{"translate": 0.06, "mlp_ratio": 2.67, "head_dim": 16, "beta1": 0.9, "grad_clip": 1.0, "lr_schedule": "linear", "warmup_steps": 300}
Rows from expert 14 of block 11, named by matrix and row number. Rows with one number belong to one neuron. Each number is 128 + 24 x the weight over its row's rms, rounded and kept within 0 to 255. All counts start at 0. Numbers have three digits each. After the name is the row's rms in percent of the matrix's.
# gate: expert gate (model.blocks.11.mlp.gate, 32x32x64), inputs 0-63
# up: expert up (model.blocks.11.mlp.up, 32x32x64), inputs 0-63
# down: expert down (model.blocks.11.mlp.down, 32x64x32, transposed), outputs 0-63
gate.0 054:160151102133140125129146102125117096137141116138134125147178117129111124077183122131144145109149135092119147133099126103139134128115091175137104095112090112130142180155137170093091118163123096
up.0 074:139125166110105117120125156170191100128064131133176143139131128136121110165156132119147106125098129125139088132113152177173132105154136132150114150133126144120090146079117135092141136136126124
down.0 082:146092146114136100142114133125118104165148124102121173128174142144149102098178114139092125114113128064113128079123140121122161115140098195141143147159109121132135129139111130150155145125160116
gate.1 108:128105149105096091105139162172152134117098140137111155120124107154153115107140105146149112099075096123133136108120156130137138150153197121151173123109129116110146114106145141111108144072145099
up.1 075:133120126099125108099137093128171067111119160130105156117161116132122112117161113128101106108123125090131103127091116130119160120102134185150109103132094130113145143169151159087108120130154081
down.1 098:147125104155126118116101187157177114133103128120126125139150112151122085099149159140113151116092111113119135084135133162102128115182171183085140132148140098143126111110134105140130148102114137
gate.2 078:100119119058113096131139131151160102128098170097146110158144107121129097149150110135185091126094120114165116136126137155121134125112132152114141137124116120107123167132191167119103102138133134
up.2 099:107136139079110140115150132166179103112109121093180125121154118151110094139141130126151074103102129098143105126114143165157165141130147142155131124122108146094102137117178157117102102121142104
down.2 099:104110162147178144110142107112130098120136111094082167161130126135142112071139107155139155111143142065139120115136127131134137114158116173096175145131115127121139114112109103169169124123123128
gate.3 127:128131115106113110177154136173141138119139199140159101154123129089146142174121097126168105150098095141165153119139120106104113122130110117105133139127132100158080123105173116136117138130111146
up.3 115:127143115097131096166122148159135134133133202141144089144113119091136134174115095127160101166099105153158147135144122101112094128143107108089135149139141104152076126107161124134129144132110149
down.3 102:139135154129146134102138104160103077152147141109141122144166092108112118110166093171136102129140137104168110072138109111123145062152108184122125135155127119095138116121117138119113130147127150
gate.4 061:121148120118105144110140125122175103116098077106179121176124141173106096145135172112136121118109117088099137150109119165146142128125132155100104115161117174087125142140107152139115104158143130
up.4 071:079120143067099135116130129161186100124104117106188127153143110142118121139153155129154123092100123099121115153130113209149128121124128154126138127147095147121122145133127137116117134149149110
down.4 092:132097125170152126113110138140115067174138135110100150129178117114129123075166146150132158151154146106126130114090131109114117096167109190128124133144132124115131110144126145181148111130124113
gate.5 120:099146121081100115140139130138170126125085185123149078176112128106153132180125097113149120147089092131161144132139136167116118127129126137096136140138130113119078145129167140139099137136110135
up.5 123:145126146161154149113116128112095114125162074128103170081121129167091124065139172129107126104159156116093104123113129098150145134131132140152106121114132147121174122124078133117146110122131106
down.5 094:134122143160152131140135105106102161100155110112084150119109155117146148107103105096110154106136111147103093179124166131129104164066103078125136120104092126163157146128115144147110144128112136
gate.6 110:148148105116109182155110104092074156156158124136151137108130138140097162148122139134142157135168156136121126074137124131073085113128107108099101139156136143145120138111114098167122151141112135
up.6 103:099144138129088140097147117129170130115096089124112151142156117173126109086154158138091133110118150109098128146103111142134172144116148139173134118114108164095171125144146160125095104093139103
down.6 106:108130114134160121146146092123137156113167104195141099113140106117116145159132144095100111135157140146106111169151134131163091140074117077153139110122160129103143166125133141111146105121095135
gate.7 118:127124126088093092153133126157155125140093192112149097158138114118144127167134092138177105130098111125170151110132131141113107139127122144088128139141111129132066146115173142122087143121128128
up.7 123:140120122107115091161142127133134142133112186142139088163116105092157121155120095143160139164098099142155160147140119133091099130123115126063138137137119099144093124115185122147111147120115150
down.7 102:092146104096095150118109102129144113141127129159135127144180110137096134143112098132129092128130127122150130089107096124129161065116095168143084152118102152114139102152149098091093147153141126
gate.8 109:121140158154125129103157100136116153104096093150116139140127093131151130094126138170116162133104141135105151151120125133111122135144138104164176094084100134098159100140164156164099094081123108
up.8 125:135143117087080152160123130111144158139107149109169106153114116138130148153099135136145179150127133142119183097139118170062111140138105103099093131133119125109136136115162128152094152126108151
down.8 116:160167133140157107145146116099103161142171124122115150128111135117137166169156163119110127147160160168097089158114158122129112155099093085110128138124165148123108125125098151162139086122111129
gate.9 120:085146123079102128119152119160181140127082139128150100179126109115142115153128128130138131130082115144140135126147144200115124139136145118101166120144121106112063131123158139148110129108120136
up.9 092:096141115099095116138126113160161161152111157122103084186118139116153113143115108126151128141101104162146167130156144185117106129124104106095158138159150100138086135127142119163126137140100154
down.9 122:173171091076109116118103136158160131133090127127138161150151105136130099145128161139139107162130158162155123077105071148139147116146163144107115143138166143118136134096122107106116119112137124
gate.10 151:154115114159147138163120109087055146137146153151112106146114133112139156112118088132133149158148128139142164120147092096071121122096065121111111136110144104151141117151149109128130147144128147
up.10 116:167108112160147143166126110098046132127154157153124086135129120117126157109131096142128133145135138122118158116139095081065119126102070126120104136119141110147144122145155115122109127138122140
down.10 113:110082149156129156114136098109112088128128105112102117111149122125173141090148089122100134088133149054124165134160159139090150118110123155131141156120090171136143144129129113147140135139131148
gate.11 078:099121155077102102170130149157165104141113176115156102152114145140104122174137105112185089150087103116151160097131116149136145135139117126114128147169125115115085125126157130121129111137121129
up.11 082:125111143076117128144141162159191121143118124103202106124136140147103117155129125132160080119096094103159135110146136132151148118147152148141084149157128125110090127100139118110127101131142144
down.11 087:133155138109171113092142107113102106159143100108076162132121089146151113081144129146127178136147134068083125122126111155105153125124116167108146108132106167137136111117098115146148113113129117
gate.12 092:143121098172157144141110086090061137142162111163090119128121133107154147110106133143098174150185164133110138130123103095092090125104128100108138102104127123137130114132118123153134142125123136
up.12 083:150137139189158160148121103081060140136149130154116137127115122105141125127116141125091161137169125136129149155114099101099098116122093112088117129107142121146121112143106094167168126153124152
down.12 101:135131110157120139112116097110133079173149093093104147112113140148152123125151125152143158100119142039117132133129161148136139136141138146105168116151121131144081148105083104152142105128136138
gate.13 067:107140139102096098141129141132174142141100135112200153145124141134113079161126124093168103136104133123148115176141113179133136117160113120146121146158120148112084108100145133139134090122139107
up.13 077:126127124181131144126094112090058137123162093133052131148121133130127151104121108132124175112183134140108134109122124088087118129120114121100128133104137120146156134145098101126139141142117140
down.13 081:149157139123085110131124157150147167105120158149156118123117163107104112182109143132128092130121141177117119137109135100150095143113097075129104108126170114100090142090153132121117101152108144
gate.14 063:122112134121088132136116159133139123163082147124136141139143168170140133152126131097165085127099097093166116112133144186158156126114113135105133148163150161124100158129102130122130090179134130
up.14 084:145130131168152166092139117092094151113153076148093147107113109127146120086121157151086171125150151140090137140141129091089107140123126108137158119098131126128179117132131135153157142099127149
down.14 096:121161081114138128127108139144166150074128166149191076140103112126127148145129105114142129142103097161132135157145133113124121159101125103139117113119135143108144137125177149069091138113126140
gate.15 057:126116136083092136094152143154153114132149107053098133169169141154110115158134154120149134096099113107128121111124113128125153133148174122158138125157094170110130138113097124116087100135131110
up.15 088:143139121185177129118106122098071140156168082158073121130119153122156146103112158117082164154161141141102135125143104098132103122115121108122132129120149124141159114137101098135150141137115135
down.15 096:115146111101107142172140119140101146109132129158176148107113119090138130182086119100124090153134118164120149133145115086126133141078122097145102140111144154074144131123164141090099135128114140
gate.16 058:118116120126092139121158115130104093121144077054109143140140124124117172120171140148147124093124166098116124163102104122135114108086117140117122081134108119080138150128108123122108086131136102
up.16 079:104148110104119098149124139131160161160085197148143108127115146135128127160106069089142137153121090140166159127156168140123119124124111094095127159136139119149102131124164121135123141159122147
down.16 097:123136094146097133149121139108130153142108116140147092112100175137120151154082117114122161102103123170105129178114161164122095182104113079139127124108118144133134156113148140150148146160113157
gate.17 078:079173109077115137147146119147186131117117125101191132134128130116102119164152125136153122130133140119143133168123123189112110134121102116148146132149111172115101182118152134143118111112122137
up.17 084:079164129068098136145161118154177120100102140102183115137141095134125102143152142134156115132096130112125120154109130169124122119116123154134134109148104153090118154124178148144098112108127105
down.17 099:104102122149165132082132101088135114108167128106092149114156130142140113054160095152112129129148144084115095138126144116150161131161140156138156126151129133130163098152122121128162114133139092
gate.18 139:138130122091121106153140141156136129127111216133166085152121115087134130177122100127157110159099105140172146107146121122108123140123126124097134151135131113140081140101178120126121128124120157
up.18 119:134132113097099108170127142149146134112127200135151093156122113108134122185127101130164107152102114136165146125138134119111110136144108123087145160140143098148075125110177133149122150133103149
down.18 097:154123135097122144104140099152109080147154143131154117129167112112111126117155070156136100138133129092161134101150130099111128078174109191150104111170128130103138124148118105116122123142150132
gate.19 129:114136128098113099166149141156126122124108205141144080165120111093137128174129095122163105153101104135158135129143125134105109129144110123074140130137136106147076144110173123140109135134122130
up.19 116:132112142161154142090116118100112139125126050121099166093136123169128123081132166119086158099163140122086123115115128122145143132117135134173115106118117137133187107138097133115131119115127116
down.19 101:117119131148126121150133152103134160130120094112091147090077144123150109121102154101104168111127133153094107180141175140135121160121133067153133140097125100155141149143113155158111154096123121
gate.20 065:112149133107113114089129130125178112167107109085104158162148154220108101127138137092145095126117118122115125128115129108129143120126131136119125144139107152067160163146128141134139111140147108
up.20 088:107114156110119070083130143161197108121108150079112136117141126182093092122150134133145095120087122108126109134124137119166142127125148133171172126138120144110146136117140157126119122118136102
down.20 090:144111124136147138083137127151120086155134122085111150166142164160139091121147112156149142123112136088120160058129102122135180103173126131115123120173108148106125146092121115135130134141126106
gate.21 079:128113122142111141083111164146136148127120057080105170108119151186102125155134143109126116133141139146096133110119120139154158098131153118151144155161133173134137093115082136142159122122119143
up.21 101:153116121185151165089099149106088155165154069146094166120096145145114128097113157120124141135172136160120135112137134115125130116132131117126126129124144116150150102127083100154177138139127148
down.21 121:160159135091135109139128134166152145085142156132190098128105128111094104169142136137171113154134131166163124126144117082128114144152124142139067139126148106121114132139173130091115123112130132
gate.22 141:127139105082109113161145131149154127128104197132154082168119115092149124174124092125157111149093101142164157128138117140095119127135113121092133134145142106151074141114166142133118139134132136
up.22 125:132123141179146149095113113104105118129147056129106171083133141165105125082145148129100125099158139122099112118106128138160156127125143134163117106113118156124173121154089126110149114120149109
down.22 101:125117137148138104143141121095138162113134119123097133113100164149164127132090169114114132119143145163089114190125168127126117165088121048142149126100141126145146112109128142133142139103093127
gate.23 120:091137125083108113146143119138169139132089183131128090163128129094152125183132096130165116148076093127163158131137137171112128137131127126115151149140121111136075133135151134134096138126104132
up.23 102:124128120102092094150134127143168133133098174136140074170112136082156131172119096116158119155095093136159165129142141148121113129118117111102138140146121108144073149139170150148132140130121149
down.23 098:129151114090121124136097109189147097167117125125145094150174101134096136153116106149131122132132129119144136092108084133117116095167157188132116150145143128076096137109133125093117104131142125
gate.24 106:148115129165151130140115104086038147132176141174092126121116137107124151110110122134123160135166116136123152129148111071111110107122095122106128131110140104157159115156122111128139147146109131
up.24 105:158128121173170146151119109088031134130168142156082125126116146095136150107115115116121149144156123149135141131134134081109107115133082132102127119118144107150141127150133115155126148133132146
down.24 097:124086141130144109106130126107116071116150108116099141126148141152123149096175114150107131094157140070141139127140135131129175125134127186106183162137119155122144089140087101140133127122115138
gate.25 131:126131112096106102149152130162153133123106197144154088164114119109146116174125094129166095156098111126172153116141117134110110137124123126096131156130118107122066129127180116135112135122124143
up.25 126:124135114085110093145153133156143132112112198130152081158117108094152129176119103137162111153100106135175137125135139132112111132127134115094144149142126100139079136107176139135114156116111149
down.25 092:126122135083122129088120120142097109141120124159166147134160102131097117121158098159143090142152140104159133088107078104134154076163130190127102119148128134102119109131126125099134100142151108
gate.26 052:146106140105136119081127108129143094112128113111101144112144146157149135086147151116185148125143137096100132112096145136100113128147139168186146071111105118098127156138117140101119126087156100
up.26 102:140129127097130085180142131137094107109163204128168090106141118100121159143136086128164106159106100141163141129140113094100120126119103126100101129105129126147098126128165115112114138140118135
down.26 113:125141101121104113129135171120149125115104133155136150117088123158106125148112194095156125176140153162103126159118158127145094179126139071122146112109161114136116106141090136145122115121157112
gate.27 136:138147113171183111172132102123071135137179130150152097151130155095152159099120098129110151145153122141159151146148113077100115113119088132119121114107142096144090116134144107135132126137116133
up.27 126:126122137160165114152140117139086148155141150150147103161116104104150112088111099150128145143107109150147174160154120100083106116117094096114164123111137098142104111107189110147124137102109147
down.27 108:136113122174183118100126081134124101121178128105102115150125139125166142135164107164133145090136126121108111111147133151127132135154118115074160159136145142141085147078104114165145117145130148
gate.28 066:097129088089083164102125150127193140131124114072142115154147130137100137157128142116154106129119128112128136156137124165117152127139153145110131130196140164107098126108132168162128124148128141
up.28 078:095131133066080128148144119151154114126089158111181111156151114116116141166142089131143094117088108108159115079118140151135135127125128144108123133139116157127092162116163155137100107120146128
down.28 090:122103147181158130102124137132101108133130129096098130105158160170120130092164152153104175107142148066127118132113143142129130118145142093111195134145141131155133113137105114147168100126128119
gate.29 071:109130125116104167113115167164183160126146070065138139134130129174113124141138134108158085141148151119111118115145131150154156153160156103136142136153125171099125116096117118161126122127129126
up.29 078:151121132186144120118089137102066148156187098154116122121114156128135143103114153102109133119176141162119112132137121096119124125128115121125132146144151117160149101132066090105154122138115148
down.29 099:132162121083104142147141134150155160112134173127121126161092112120094116177109133114157079161124115199142122124160101122109128149115140134119089130106110142118132134115156168109092129110154124
gate.30 079:141169112124120141083085117107161106155137110128123132185132156182102142121123133094105140138151111139104137125114105145070172127116125148117121138184129154122129131177125105161123110150132123
up.30 106:155130102136126167179085123077073141144135124174128111157105138094141148152114117110113167140151131146131162109142103128106104114130099115097080138133160111146129122122114115149139163149110159
down.30 098:129159109123116123178108122132103149118106162159142109119104137092090134149112150105097127098141145187086111175111168117142092173111128070145121123120121100133110146129137141128122101125105119
gate.31 092:098132158112131133070159141107140125085116122119108145104131086141130130104148140163129153114111141132093138161098134111127142147107148114152152087122084168092159111123141168147090133094144089
up.31 076:098167123121165120124165136141157152075097085107143102146101128103108135142117118137133137157119146137133133192153136123154125139132087103143170128103136136128142149146175153175122120135091154
down.31 096:092149160149107164128095129091125165103148128103110132103096109119155165144145105098149124111130099121112137132084125165148154171122147086164100124112128146153160114145138135146110175168126142